From a checkpoint of a small image classifier: norm layernorm.
Rows from block 9 of a small image classifier, named by matrix and row number. Rows with one number belong to one neuron. Each number is 128 + 32 x the weight over its row's rms, rounded and kept within 0 to 255. All counts start at 0. Numbers have three digits each. After the name is the row's rms in percent of the matrix's.
After each neuron's rows are labels from the 100 images, of 14976, where the neuron reaches its highest value: "strongest on" is what is common among them. Only what is clearly more common there than usual is listed. The data: larger renderings of crowded toy scenes.
# fc1: MLP up (model.blocks.9.mlp.fc1.weight, 768x192), inputs 0-95
# fc2: MLP down (model.blocks.9.mlp.fc2.weight, 192x768, transposed), outputs 0-95

fc1.572 101:128128114128126070090198128112128113211128128143128128147179147161099097149159128088155128128128128175128120128128056128175128069088090121128128207086161202081099117125094078135128128125117182139089136128128163128128088174128128113128134186128055128089125104148128101096142160128128138162
fc2.572 114:136097104128086128071237128133173128128106117128110128174128113138128128114109068104204180137144128120139077129072146130132124096191078146101152174114185138161128043167144106102102068127128162088075149128109101174128117162020128107128101154128087178157128101079110135128088131159128086128
strongest on: light from the left; umbrella; largest object: umbrella

fc1.519 094:134142128190128173128128128110156128128158128128187154164108128158128142055101128128111133180105199128206025128167128128128173163128128206128109124118040128128123128157128128139128128128196128128128166069082128128128128115043129174097165128128138128121103090090085128172101080128128128155
fc2.519 114:075100105130136128128158170102100128120170121128140165134150089086144128053117128158123180099196154128091085128159131104110130058107128077086133154144128088074118145166128128125067117175128115166113180089079128128202128101096089160128128128131128162128107101034112141122137105128120178126
strongest on: green object; its colour: green; light from behind the scene

fc1.239 079:125128188161132149216112144077121128054136150158158115128102128139134205160128134139141128144145096134158105207122112128122128128223162141128071158128128130193156190128122128086129062128128128128112222070087162128161090176134092125128128120128146114195092109133128128073128101148167128114
fc2.239 089:117135141126112069167128066123128132128138101087128140134175143128093008128127138128115181128130211134109104131209128128137069149086115149101232140101125107104157083128168077114133143120142087084188117184128084128143157106144164128119159151129102128086128107108158128133078180092113126093
strongest on: teal object; its colour: teal

fc1.81 104:132149119128155128085128128121128149128149190153128149128188128164096136158128149148128125147118128128128128096128042132128081082128141116128129108091114088160090128124140128098119128098066128131166128108120135068128113063128115136128128128148131128102088128118128100065137194127073193188
fc2.81 120:122210157151127146151090172129144128103117181084128128085050119109184102093128128128162141206078104111128151137152115034159120133110073074072052128051144108143115128085128169128068152128129183128117082189132090120128114128128173081066128113155123128128128081066147096128128157137086091109
strongest on: house; largest object: house

fc1.377 109:154128128165124123141138128137097127069080111168125232118123118153080128125141182128128146139128171087109108150155133119196102128128081128128107128128128076128116092128129138156120157085179118081152165128131000140128156128100117123157156164128128155087112109128063072104155128170122128102
fc2.377 113:067118092128123110037148144076150111174197159122111128146128092148193128060118097094147153141086118131151129106076139128127174105131183128078148108111128218093115128147128177128102128165101151158107149087115255113072136160117158114116103102128056164173128143112112104128128170102105158128
strongest on: green object; its colour: green

fc1.378 096:120128128128142146109158138128123149116141128128128108128128128128136130138061125181133112166175128105128111173189128138113116128117185128128154128191106160125128128128155127157128136128119088128128127128052128128035128128085109185096128124128091056148119077054128211154170126128084176128
fc2.378 084:115106121128114115081128128128187080179182128226155128146164167128132137143108128128110126088128071160126185128142103157128211128165128140128195077128124128128048148128128189125122131120114165146128128065144184109139079104159099139128191128147128128128108128054141115033122136155111128128
strongest on: purple object; its colour: purple; light from behind the scene; count: two

fc1.643 093:109141128122171128119119128164135148118088125172125157128048099128147129147126118115128128154132118065164081101067152079172183128128095128127019139128148098171108128124128100170133188128115140128128209098111128128102132128122092128158142128120137128127128128135105131156162123142106108161
fc2.643 102:084141128128128079166145099166128178175107121056151128128128138053128054128141108096129132142195128137083126107089147128151090135114092069166146125128128128119210091131168113128089138145128122128128076236092138128118165077162128108125116169126190170159128138123144126092128092111168128083
strongest on: teal object; its colour: teal; its colour: green

fc1.39 075:127128098128155146049085172120117140128104150151128128128085130128197152107119091128185128128118095121156140128097112144134100128124181128139050166191125136161128193128134093128128115117128133151072249059128128132100050141178117128128080145142048115213072128161128128128165128119135101157
fc2.39 090:128168196125099069164136091142138078154136063102128100134134152141086051207139128121084128109122142081096092143184128120128128148071111176128180137128178110128128118128128068128158170165128096098162128127128138146119158100157131138128172163147128040095128139091173128185111185091128128131
strongest on: blue object; its colour: blue

fc1.338 108:149128128093135099215128128044130141126128165128128163104128218106128174085129128128108127140128123173142128189128109140128081095157187149175128128184128138128145214164069161159198052096176128128131128106149136130131125128106128111017135154143128126128128133174114128092147128076178152128
fc2.338 104:087164086128128151128188092118156109128137159128060032153193146113147128091127072128050180095128128125204185113060162125128138160128094128164128128135225162130095151129104144155183127047155128072128128185130128052128149143128166120165121128069128088128084167128128167128079121140068152112
strongest on: blue object; its colour: blue

fc1.419 107:171131128119213039128135128128106133165153128128128128169157144170128127146128106148140119128128128158188095128128128011108093045132128128128114213128131138128154162128102036166128146092134077128114135109110128128098128128128144128128128128115047137128167128113095124119128195128128128128
fc2.419 069:160081083128075128127158133141128110162107128126128139032142143168075077120128106154158177128131154127149113128128147128136100176149115149112166175127102128164128108136127120130106098115135102150131132199162037085107095132041082128135128128128068128128128126128128119128114149084156128128
strongest on: umbrella; largest object: umbrella; light from behind the scene

fc1.600 072:106147145128128132189111147077118105128159151181208117151062128143119168151116107128176128143150090109161119128124128128128168128214128128144061130128106134203128192129128128089135043148121157163089218108068128128165097177139089128128097128157122128190128135132124161128128128158174111108
fc2.600 082:117143156128120079171128082124128128128131075073146128156179153128069024131160150128111166132142220139083102131203128128146095156090113150127226131128137107108155080121187097128137128136121084074184094184117088128141174128146154145111127162117126108104128128114161097134084166110112128097
strongest on: teal object; its colour: teal

fc1.737 105:128165166128148105219192097128090115083178128057061100135128127143187108128013128128140128179128103128128129128117128086133128128077128128143119107144128114195128128128149128128123135128128128122136200148063143116096148128086145105104128131076128128204128093051109206175135128163128101079
fc2.737 105:125072150128128124133128128134128161128109147128074128211181088128128130091128128161114114155128097109128106128128128128145202128181128117092128082148184128178140052128164093128110135128128127128121134112107128123129086159146128190128150174127077128078120120060172132125098107151136092205
strongest on: count: two; teapot; snowman; largest object: teapot

fc1.767 102:104128174191097128101128128125103126132165128168125097122128128247132134108110219128209128166172154128133111172128115132128082101238140088108172139128083076098128128136128075084128167124201086160110100095128070164172048128170101126131141085141116128077128066128131128114107137128128128083
fc2.767 110:086134125145175128128168062142160128062127128128121196143160128081128149131128053145116197143207128111159100128112128156152167130246075134161113128126146111185129095128175152133093162169078128128125169124153173128129101102135092085154115132115188123202128134128128131091089104154167128129
strongest on: tree; largest object: tree; light from behind the scene

fc1.661 078:123130138212128141128130141128105120177128119029128243143046128125085163128128128144108128093119163128104111128128128125128134146102128128128128105128081212085126128128169142128176085101097133128107128122090068128063224192128128148101128172133128142070120130066128128150155128140096128120
fc2.661 079:128110128188105179081081128128119063122128180149127075114099128190106212098045156128128085128105070118128128140154099044148131128125167101105128100152128054128128128128139096087098128142118146173131128088142169131091115126134153134175141103131150101128106156155101128123148142128092150164
strongest on: robot; largest object: robot; rocket

fc1.37 101:128129128176195033128110087128128142163166128131128128128183128158166128077119198128189128141128146184128128110111054100140051128192156171123128128130128128088129127137128034128141072128159113128177128131128128128113057136153128088170124097128154128128128087128128107132128145032128104147
fc2.37 118:128081133090082128104129163173111094174146128092084111144140089156144106128190128136152128130085128136095128138157128120128128128153146158131183123207071127063171085128121131128137128100128104115156128128074054205128132128063156103081160090079128098130106100063150147144131128105128175093
strongest on: umbrella; largest object: umbrella; light from behind the scene; table

fc1.83 106:128037152078174075097085124175096088172128191128128128129151128170128143158152085158172124117128083110128144089112089128084145089090138220128121146201117203128128201116128128128082120128062128128140129128084118160174128128128128131128152128128132139091169128112128095128095205128194173138
fc2.83 119:128135167166178150161146075119098106111124083127086128182128075105181139128084128176105138121147153150132128077128128158108121128144078128124155079156072105144128107133205128151106094165128145076112128128070186108159128123128148157152128161060122117174140200062112142140116110248139128140
strongest on: grey object; its colour: grey; barrel; largest object: barrel

fc1.603 094:112113128091165040183128086122048128124171176146128128128130128138098128157141115164140053128157128128128131128110099097151153109128164197151128136154092128194128161128089128128154089161128169104125185128081155099133151175128128102128185128122187052129214128084150171128101128138120118149
fc2.603 105:103128143128102144169140128132134122128181127091128152104154047118112127073150082187106129122166146128128154099145088128119128151128182128065172143128136151041095128152128201089102157147129141174128146106128128086167073128119173128113098088059038130128092129114195110135082138189128118094
strongest on: grey object; its colour: grey

fc1.456 097:128128105152128168080050155128136120093105128079078184149035122116128177128047112153128138128071089133128128110128150128128128169128121128128128099102128118128096095128128128121128128122038128064117125151128128128128128151171150139149198125099101111140255142079104104202128162128131128125
fc2.456 110:171107140102092083155128140170128128128128153176111109096162112176160118138128128128192098184065128179135128139128128052082052073128128116046128212153128144128178147106115102111119098168173113128121129143141080151163062119137157128130102088128060128110128070099099162128099128128128116111
strongest on: light from the right

fc1.739 100:128152121137142128061098129087128126128128161107114128128164148128128128128107116134203128152128106128133128131128075128121136141128111122138128072131128171140147133141172130128170014128082128128128128128142139137069128122128128128145148128152039114124128174128154153128128128062072128185
fc2.739 119:052106128128153096128133128170116105065096128139095191153105067173135128145128160130128142128118123096128082090103195128167164102128128128130083100085102132141098101128111164137136202104137137076128151095125082128170117095128035128165090128147189140128173138112095119073128166200129148101
strongest on: purple object; its colour: purple

fc1.511 097:128158151231194098127099076043089128128139128128094166103081128128128141096084147170134124203128163148128098151181113117163128149128166129187169082162062128103100171118128129179183140128163050128128128100147128171088138128128128128093207174170182096119128089128048194112128128057098128128
fc2.511 108:128170202112154080128128157128124095128128198128076090128104090128211104071111128119128156238128128128180128135056150128107128128128128128129072128152128167128128128084075128167099128126128169063139166100111159137046146128133128134199118149047072051128128128142093128128107128128128128128
strongest on: light from behind the scene; count: six; barrel

fc1.317 093:110131111151172108109145133128158128101138103106128149137160099128128128070126073144237145143177097104137128157128055128132128128142128128208171128167128191128147094151151089128128068144086039148071136128066128133128167128089128128090128112133065128128128135061128128088131126128106143128
fc2.317 099:114130132126089101129108149169093144113128106150159180252128045214057130128128156131065106128099128125106128063128136152132192130126128085147128128128128112079123108101142179095143194082154109129222136087061068133181128110122081170128128152144204160128150128119123122084103143144140170108
strongest on: purple object; its colour: purple

fc1.760 100:128152088089163061170163136113128128102128170128128128128173128081128126089111141109128194121144147128128128193121073078128108126166128180128127128175128157147128187128081088176143053062171072078071122123128128111128143194102128128128128129135103159128149123119056115126092128128134128128
fc2.760 100:188121128093128128128128187128172143177128145128224140132170128137046104171128103128107090103053099128128128128143100144128128128115071108126128176076128189141093128128128202203159128102103124169152139128108129128137128149128142128114086128098060128134128124128194116145111169128128128128
strongest on: duck; light from behind the scene; largest object: duck

fc1.452 093:103128140138167128104139157105140128173149144117135116128128155109155150128126075106167128128153070152167103150098068140128190121128130158170082135233128128189143189128106085100128119151056136152122142107128171128047079145162122128119139128128093067182106148115156128151145110031132128150
fc2.452 100:110107099128091126094121140110134095075167128147128128128102109151126140116074134138140125136054150098140126134121160126128142114128161104076128113043125146103110136083128200095128112089167187096111169111166143135147128158109174128137172072165112207128138182105127128119107167194093125128
strongest on: blue object; its colour: blue; its colour: purple

fc1.754 098:128128128108200089172168083050128132108128128161128128128180116143168136137128128128094082172138128183183128128128105128128128101139185128209114158117128157186066155118071158201178128044177128112149148128092147095092128061056128121098174128128158117150128118128071113047223174128154128186
fc2.754 100:128128112150128066123216102132128128115177134128096128193128122123130128107162105128164130167128091103128070144086106104124128128188153114103177175128128154182126128110092128128128128128160128128087142156049147128142005151056128164150068128067124131091142083128118128128081089080139133156
strongest on: house; mushroom; largest object: mushroom

fc1.732 096:149052128128174128137107135128128101111128202149128125128128128192128195128147128183185157128136128089143092128128122099128128116128134195103092118124125128128128193169139128128128101128105119179128167087041128128180085128128138121128128128128128142079128111058128112187097128128164133181
fc2.732 094:128131113128147128190127128129080130128116128131186173085195077128130128157105128157141128080128159125130091128148137110128134159135101096169207128150071053086128124128182135122115110172144063135128128153114132154254134128128124128106129128145128118120109092000112127056170148128128190072
strongest on: teal object; its colour: teal

fc1.567 117:128128089214128173123140132071128099128111123074145101128128152128128127066043109128180128161142129147171105182128055069181107119177128095128124155097140128118143102101128036104121117107167086115074128156102120158128128178113155128128128128112105157128172035039055128093120128188183149112
fc2.567 137:107128131133133128144161075109128128077111131128161128089138131094100173084097077180083166168147128128162151128130112119128210109132125092161109131164194097128141120128135099106143209132128157128099128099177142109158149086128154099137111096110091119159128146169128155128149105102128092128
strongest on: tree; largest object: tree; truck; largest object: truck

fc1.664 095:155020147128128083128092128128128128128158128128128207136083127122128131164128103194140128132128153128099080128128128128126092150193083128112128128128086207179128164148137170169163082143105141128107128114111082162105087135116071128128152147128112168080162144131131079141147182128205128128
fc2.664 105:145126088128128231072090140128107115150128121151144091139154137082128145060126146138096128219128128128128128108107150105153128128154096128135128128128159032121126090128133106128078162102128148128128131104059131143140128128058128131128188157128130165193069128076144118120128128159128128128
strongest on: light from behind the scene; candle; largest object: candle; trophy

fc1.422 088:102120128128185115211158128065128133090128151128129090128182127114157121120128128128128205159128095128154128106128100128128134160090144196178069128132128143148131166121090158202088128104173084094140128139128150128093089196128128122128104148128128117165128128128128074099128166181214107128
fc2.422 097:154125128175126149078128131132134140123141155087151144175162132109111206078101159106128133128077142112099128078088115128125126142176124128084167122128111128134141085135167131103086082087125113147174138109122098107172105111112128162157059128084147171128093132138128117170065065085060083128
strongest on: duck; largest object: duck; its colour: green

fc1.579 098:128125113095148126127203128121128128144128128114138099128189082153133136088060128128147128163128093189187128114108053000143075128132117153128111162100128128128128072107082096125064188078128128082142128160128125105118130167122166128128141170083113099128173086121046125098061166147151160128
fc2.579 103:128120100127128130139146083145128122097092114083111193162146105104128159173135117179070135128146128085066150105115153149140178193174152128131142072134128145128155055128220144103087128195084177169128132141155128109160128086088124129128091148149128169128128177199195126153105080128128085128
strongest on: umbrella; largest object: umbrella; mushroom; largest object: mushroom

fc1.727 105:130173128128166121110128121072169122128128128128180155127083128097128179128117128128081180128103128137128097138128123142134163074089215128135113159107092185128073108128117128167128128071129128128075128090082126136097148128128128127096082104143122128178193076104019128169128128128128176176
fc2.727 117:121143104144128159164052139128186128113070141128142199046136157133128162128078128112022109129120160096128128160145128128159188239158128175077128053089128128162151111109237147128128128102097180086131128137128130109114171120172121086128118171181128128113128144149146114128093063128121147147
strongest on: light from behind the scene; truck; largest object: truck

fc1.372 106:063137128152126083111162121098128128090128128139131128128083194128128128177071176128148088128184147102128128191146163118146111128128154128086123128158106128128128128164128078128204054128144135158068161104051128151171139171055124128128142107128113094128146109045108192152193116128128143077
fc2.372 104:110137128177136186130088128138197148128128136105041105197128086093128140142128128145128120094128124120128153127114128151192200128143101096112128070128194123128085128130165152070128116105128148131126128110107128167128110155142128194129161195197149128062121128049218087117151103178079129194
strongest on: light from the left; robot; largest object: robot; bottle

fc1.390 096:210120087112182119128116139128126093141105161147128128134116128207146128128111169128193165135076128128152130125128041128157118128112128155153105175128049109178128166107074097170177090072128128114128171124128128100085090174108128102126128127115128104151137060159128128116146152094194092162
fc2.390 099:128128128128134128128164129128129065128117111128126164158171137102114125133128027123064136128191129128210107121128128155181150136200140135128069117178097189137040128175128128128128160138083192128114226109118128113086128066087095157123107128131161128057011098099130169128128125128174124156
strongest on: umbrella; largest object: umbrella; table; its colour: teal

fc1.214 107:128128160063137100179165148128088139109146183145128128142162128179110097128128155115128101128079096100198168110128092064069144128101102147114125209139129104128150195120065128124128075128148133121180125128098128128128080175128124103128102073128142066128182131128128217117087156103176119092
fc2.214 120:087164130155157103144174081088128092112128072102058124171128126128168113057074071173168139158199157119128105125098128097128158128156175175120141100169136112133128105142156128157114128185097128124128166121128173097128097128125128139144128134049091127114117119158128171099088052143128128123
strongest on: grey object; its colour: grey; barrel; largest object: barrel

fc1.548 100:126154138198128190128126181078153114081180124111128121128108090145129128100049128104119159149128128128128128196128107155089133051077131079126128147136131155111081178128128128126139125128200041101087099128097104177146128183128164128127128128132100130187136000111087128128128118178133138098
fc2.548 116:112052144117156160128119115099128074076089089128140175119178106077131144128128085158107136151159072154202120136124128128131193157150120170128128095126138094175145059192115149142128163128096175151139185116153211082151150085136082099123149147126110128205115174151128143095114135139128118151
strongest on: tree; mug; largest object: tree; largest object: mug

fc1.297 103:128128130110126083167201148060128128128144131128103112151128064147148133152141151128133164129128128128200128128105121106128128124160111164153113120144106128128092128135051147188168131089128140042135128132128146124151125184082128166118128136120128128182248108057129128113110128181163128103
fc2.297 110:094128128143131128128117128112128080129181128138128163128131076128128182112128088111125162100093113074128112118087112121133122175202058177128184093065120215171119128106134167128128152128095087119142163128191128058120119128128135116142124150128105140110142160138126158148085169132115102128
strongest on: duck; light from behind the camera; largest object: duck

fc1.649 090:135037128124128145134120128128148128128076175142128128128160119121195128094155080128087182108149117087175128104147130149111116163109062127128128155128141128163128157114121128196169073072141128122128128128128128125062112109128073126135076115158083128023128121144128103089128149128192141128
fc2.649 100:178128096108128183113166128128121165132128107102128111164129172124188177142162152137096174132128120128070146128128145089128126036079167132134128162182112089144180128128137126121112118172128074161128115103033128141129128083089111177128096106115158125211124128079128128188128071128147171128
strongest on: duck; largest object: duck

fc1.136 113:123128101083137135128128172151128128156159141162164128130119128183181128116128123128197119170128168128128018142128143091038183112128074128112087155128128162128115184128150125128083110128153128099128151104110128128128128128128130154128128128141098090064128122128116170177112115141062113179
fc2.136 122:128128128177105128147128079102133133076102047058120117143168082110152109108122128128104136128156164168133128130128133118128145146210155205129157064163116120141128085191128095059152108209079214096127128128128147128128128128159064128112103112137163117145117157128199158089128096178128122102
strongest on: light from behind the scene; its colour: grey; its colour: white

fc1.167 097:176152128161088187066107107144128115179150142092105128128128117128063129128128118128128094168139204128149135109128098128127096128128128174125128099192102095120128138129134089112094160108128128088215126128075128141146196129125112132119172128121108115128102103094159128155077113128099128168
fc2.167 107:128122123097145131128128128107146143128128186120117084118128129067149165117128120108109128129076078101128166098128128093083128128127165127119074174128128145187137183128071138119128109128128141148104121154136141125169145058130121101128072128175128158149128157071183173125128108079122128121
strongest on: count: two; its colour: purple

fc1.341 105:154124128157128115155210116133128152158139105128141140128137128169074092177168128099150061140168170186143116187112152128170181055164128102128112159194114138128139128134128117151179128106199183121080145128128135125128128107003128142080139216143128153152084128129080113128158096128107128170
fc2.341 119:128099130116115121123150140167168128102128156128042117152130128144176128124068128128124165135041126114163128124168145130076072128128091198036107144082139128124142119108184088074118128175063103087099128142128075142129095166139128143176056061128063183082203099106130156190045128171152128102
strongest on: light from the left

fc1.27 111:118196163216126128128128129117128128079116128128128176128105128244083111128128119128117098130128172128128128128122119128195128128128128132167128105111041173104094126128155121150208108080156148000128127136128096120128168158128128109148147221115140128093122082110059131128159114175103142095
fc2.27 107:046186147145128084128122091128135044179186081128111109202114092151107073081082143120156128088123189128122128122121131087129159167173137128128190096096107128128125093128129131128117128128096132128158117122104205063157197112129141189140128148069128092116123162151134165090128128174065128117
strongest on: yellow object; its colour: yellow

fc1.469 101:098128107128111128128114164049161128128128154085128105127120152103188139131097103128144128128152090126152128163128096128134117128148138134174128080112144153174174166114128118082167078144093113143128110121129169128060099128152128136089134122155041100105128128128128164117159085038128128173
fc2.469 108:061128100138100084098141117118128128065132092134122166144103109158140128095084147129142140157113160092148130128082199121128137127143119109106136087073096148075122104120128192145128128127146205083128155147141164115128178137096133128128160097128128199144156164119073129091117150190088128079
strongest on: purple object; its colour: purple

fc1.349 113:148128128183143145202215128106122091137128102053110128120145128117091129060128128192093128173159081128093128128133124119128194135135170128128128128124097128128212089132186112128114148128128137161107161076128128105068090133038099128093101128123111120128139128072128128128128120144128104160
fc2.349 105:227128092148128173089094132159128128110074079128087128128128128128178128140113128077128235128128164056124147083112093094128128128128119149107128128164113118136128084128128128074095128092115089093128170128128116155130121165174058110128078121128129183152131128128173140128039079102133071128
strongest on: light from the right

fc1.448 100:128119128165122078190128079128128128081128128129119193162121128175022126169155151086128129128113147128138100142188129128163128128172132124169128128148108131128128092128095128149175069052168128077128128136106052128128188128073144090108128170129102123096138112133081140033131128160137173128
fc2.448 096:099121136173128115128128087128128062128149054128136151173148136125128128128128121109144117029087132128128128125116116111125187128114175165099232117128141145108123108162176110101097159166100143134112150128133226083128169099136116157143113128133107119098152226128128107186092141120128144151
strongest on: yellow object; its colour: yellow; arch

fc1.602 098:128061121128188128101128128095122128128161222171128122128128148152182234130138146169128205128083128128203128128128110128125131128128144149128093168128118128128072198094128127177128074056163128128064162058146131128126091130119128095128128128171128128083180108129093135112128147114147128158
fc2.602 102:106115128122128128128103128128128123125115086109128095051193128128122112128167128128127128128128128132145117187172097101161139135158133141128074128199128071095024128131099084199128149114157128128136138104203048149128128114128137085128149111146157121085092003064128128128144106098046185122
strongest on: teal object; its colour: teal; barrel; largest object: barrel

fc1.571 102:128128128132131128127074128128053128154145178116162148128153128112122149153097184134128053135128150105147057122128128098087167137128142192126122137141131128128128206155148117101128064131128128122173128107089104178132104128180079147128128081128124095128117128128130180163113155085128114165
fc2.571 111:086124153161154120066128137123134118128128111094097176194146085099160139138128148137158133095125128110100085094103108194111130128175167132100102083217105139138128175182164126133108093193032155187077160085062128128157128116128111128138077145128091147135086184093130125137157071182128110167
strongest on: grey object; its colour: grey; light from behind the scene

fc1.503 095:128128128128128128091097166112086128153135128128162113110128206134128140152124128128111116128028174128088091161144128152128128111079103179128067130107074178128151162128148169129182128109128128092138128068128128207133120116128100095146084128168149085117152152128145125151128216125139135088
fc2.503 103:177158090128180137157101085193128096150128101176128142128107123161179151125136101163101128137117096133124138089066128128147166131128116168128128108117128128128079128128127104139128202116127128153145128089086108023079109088128138155128128136106126159096096160161128126159139093191128128209
strongest on: teal object; its colour: teal; snowman; largest object: snowman

fc1.404 093:102168128128128128098128146110128128090018123098077120128147125088131120176128128128139162186168119102128128186128153092128077128128128127128142128138159095128139131128102084101128154161104128080128149148127127179128132136173122128128128159128018075093100136158128128102157195128128144139
fc2.404 104:077123147150149131116090089143094109124191170128128128134122128107128081112128157128128195120151158146104097128168124107128116090146101128083179086120078099126138100177198128161068206128128113062200097154128088143184154059185128144128153128107188128128141076116088128061096169128111161128
strongest on: barrel; largest object: barrel; blue object; light from the right

fc1.682 111:102111128124161078128134062111125124151117178128158099150183128154161128117119128128174118128159128150162110128128105123095159144117200128200069166154121103128127128144128025124161128063128128133061105113143126103107127128134115156151128128162134067119201122128128205040147138128103174128
fc2.682 111:128128128150128162107153098102135128141093140128132067128128090128129146128128078092068204128128080141128172057139088178128147135086190111167108128178094098180128124134128099177146135128118083106088162126062123128094128087125098157134034085141149200140128128128116157067150150128133191103
strongest on: barrel; largest object: barrel; its colour: white; its colour: pink

fc1.411 108:126103113128199104128138121110087090128128173128138128132110072248195179157128178128128128174079094148128128105094128094131128128119110208128062174183089128169089182089052122135141117025191154127128187098128128128171128128128154129128166152074128049128146102128102125128121203127186128125
fc2.411 135:091128128145198105128128071128119034125128100128078082132163143126137128128082128128113128160143080128128119149140092124153128128144161117170100177196102105156070128128102128176150128108126074101098177153102132146124074068128120128154165113101209103101128068128111176091156136091174163128
strongest on: teal object; its colour: teal; barrel; largest object: barrel

fc1.430 095:128113067092112087101128128115129097128069129128212111149182209139128081144128128128171128128159116090106128128142128074155128128042092104154128167099113151092189096125128106202111099128128165154058128128134128120128138128128164128157128128128092096145204087128120229073128128128130128117
fc2.430 097:128145107133088150105172101128128086146149153179089110168128128130078163147128179096171118128128128128161151115128168128128111074178174166157122120185122086145128160170156081095217084073128134103169128128035128157186195132064128082091141118113128128155073163069116137107128096128113157110
strongest on: light from the left; car; largest object: car

fc1.457 096:128098128171130136152152116121117125179128170166166128128128115128080188134128128136114066128126182128128091123176109110128166131128149152128093172154085232135128195131135128172174084131128138118137128090054128147116107183096091128128123134169148108045128089088125135178124111129128149128
fc2.457 074:098188122134099065135128116128128128128094064090072128085008128099128128128113140128128171162128170131115128128078128093131117112128138128184128087107119206134122128088154128128122151109120061118084105169153087109128175128158168128047106128128128128170128109196075128128115075128117128138
strongest on: grey object; its colour: grey

fc1.765 109:222102118154126128143210128098124147128145128117128135128128092166128128060101090131183177175060084190117137096098043083138160193168082220121128128091128117128082128118108157161096128056128129132123132128128128091069128203084128129128101123106128128128128109128128097128073171129196128109
fc2.765 138:125135114132128206152136166112145128128128128084113157128146106096095141123128067139108164099128153094182128152128117100161215237176080166195148072093131156128128058159128158128113129140051170128159163128172134083109128128124100155113073128172117128120107158128187135142073109100079070138
strongest on: umbrella; largest object: umbrella

fc1.693 072:128140105084128131164120189089128128112128128167172136128108149128150217123128128115175128146128092128160103175106107162128094085204128128135068165128128128195128214161128128103113108128117160190121220061092154142128098137135073128128121101128144151182128128123128110108124128140164137151
fc2.693 087:085166128128115065142128083155128115128131093090110122126141151135109059130143158128101128123128235097124095148204128107119094128050121158117205128128148107087128128128128071128151142139133078071184116168128098128115196129158178128115159129128122092077128128104164128191068159077080128087
strongest on: blue object; its colour: blue; its colour: teal; barrel

fc1.746 091:106120183175165075157084128128059111104128125128047137128163115161128140125092178176128123220094180128070125158128128128134128106128128128166119066162108128040137128128115136137142132142128076041168128075128118151128149128168159115158182151128128114154128126128130158146140185074128137094
fc2.746 087:151113113128128128160151128060128110128128169128101118128128148128142128065086128128070111142108203188143172190128163128128128082091074128155128128162128184083128150133058139128159128101128128035128128134128168128128229128128124128088128128118128128121192132128128182128155128148128128128
strongest on: barrel; largest object: barrel

fc1.410 096:093106096135172090078074128128128111128125219124182128128128143119128131111114140145183128123186132128221122128148098125128093139128128156164128167128150128155128209166128031154175077083128089134103114138128127162154128090128130128128153099119104082120143094128102186128128159090128154131
fc2.410 085:128126145099182128128109106128128072113149168124128101128091128128128128184128128151074128129128117120164207128112156196093128124128106128203128073071128208102128128119128228128170114142077088177128084128134128058060128101082110128120128128156157108128128128128128128094215128155128144076
strongest on: purple object; its colour: purple; light from behind the scene; barrel

fc1.318 106:165125116182223080128128128091124121128158226147128142128128115194078116128144082149180128149074113114128128128113012114128118081128152128128116128128104223189102128127128122150151128128073127128105128133077142129129128134128128128148128128117104134091137091087161118035107212167139197162
fc2.318 116:165098100137138068142170101077100128128153153128128128130103134126089152069100095128140109174116154180123128149132128196113128146125162195162128187110120128079159098128145128128128141095195106093128183128149176120098184164128146100146128138117122088125115128091117131123128128128213128096
strongest on: house; largest object: house

fc1.744 107:175071054151135128128158069109138128150128128072128126123091128146129179128106128142176128122140155174101116127128003085128120060128179100128161139128124081128161093128128080140106075095128104135128131128139104089128189173096175128128176086112135128143141102083098104142128106128144104128
fc2.744 115:153099128128121180116151112190150152101128161143128203128122129125152128098128144169177181118130085128149139090130130136143166133180066128137128106167220091176128120090069099147128128128169089141102128139126105091128128152128128103132058128107129152140128161130128128138095057128124087124
strongest on: table; largest object: table; chair; largest object: chair

fc1.472 099:161104095164146149179128128128160128121159156128128135117128128143146164054128105128175128130128144172206128127128034128191146000186174128130071128169137066128128128161128028128128137117142115151146165103102128128200128128128088128112128128128150184125097111128140100128159128157133128128
fc2.472 104:128128087128094152128128128134193128128152136119162179128109128058128171128128128096128128128128128093114128145139128145140079133149136128111128128103169115154127128145128128113128076067128128128130206099075128156068114128134128128124200145113083128088128128023128128163160131104116078203
strongest on: table; its colour: blue; largest object: table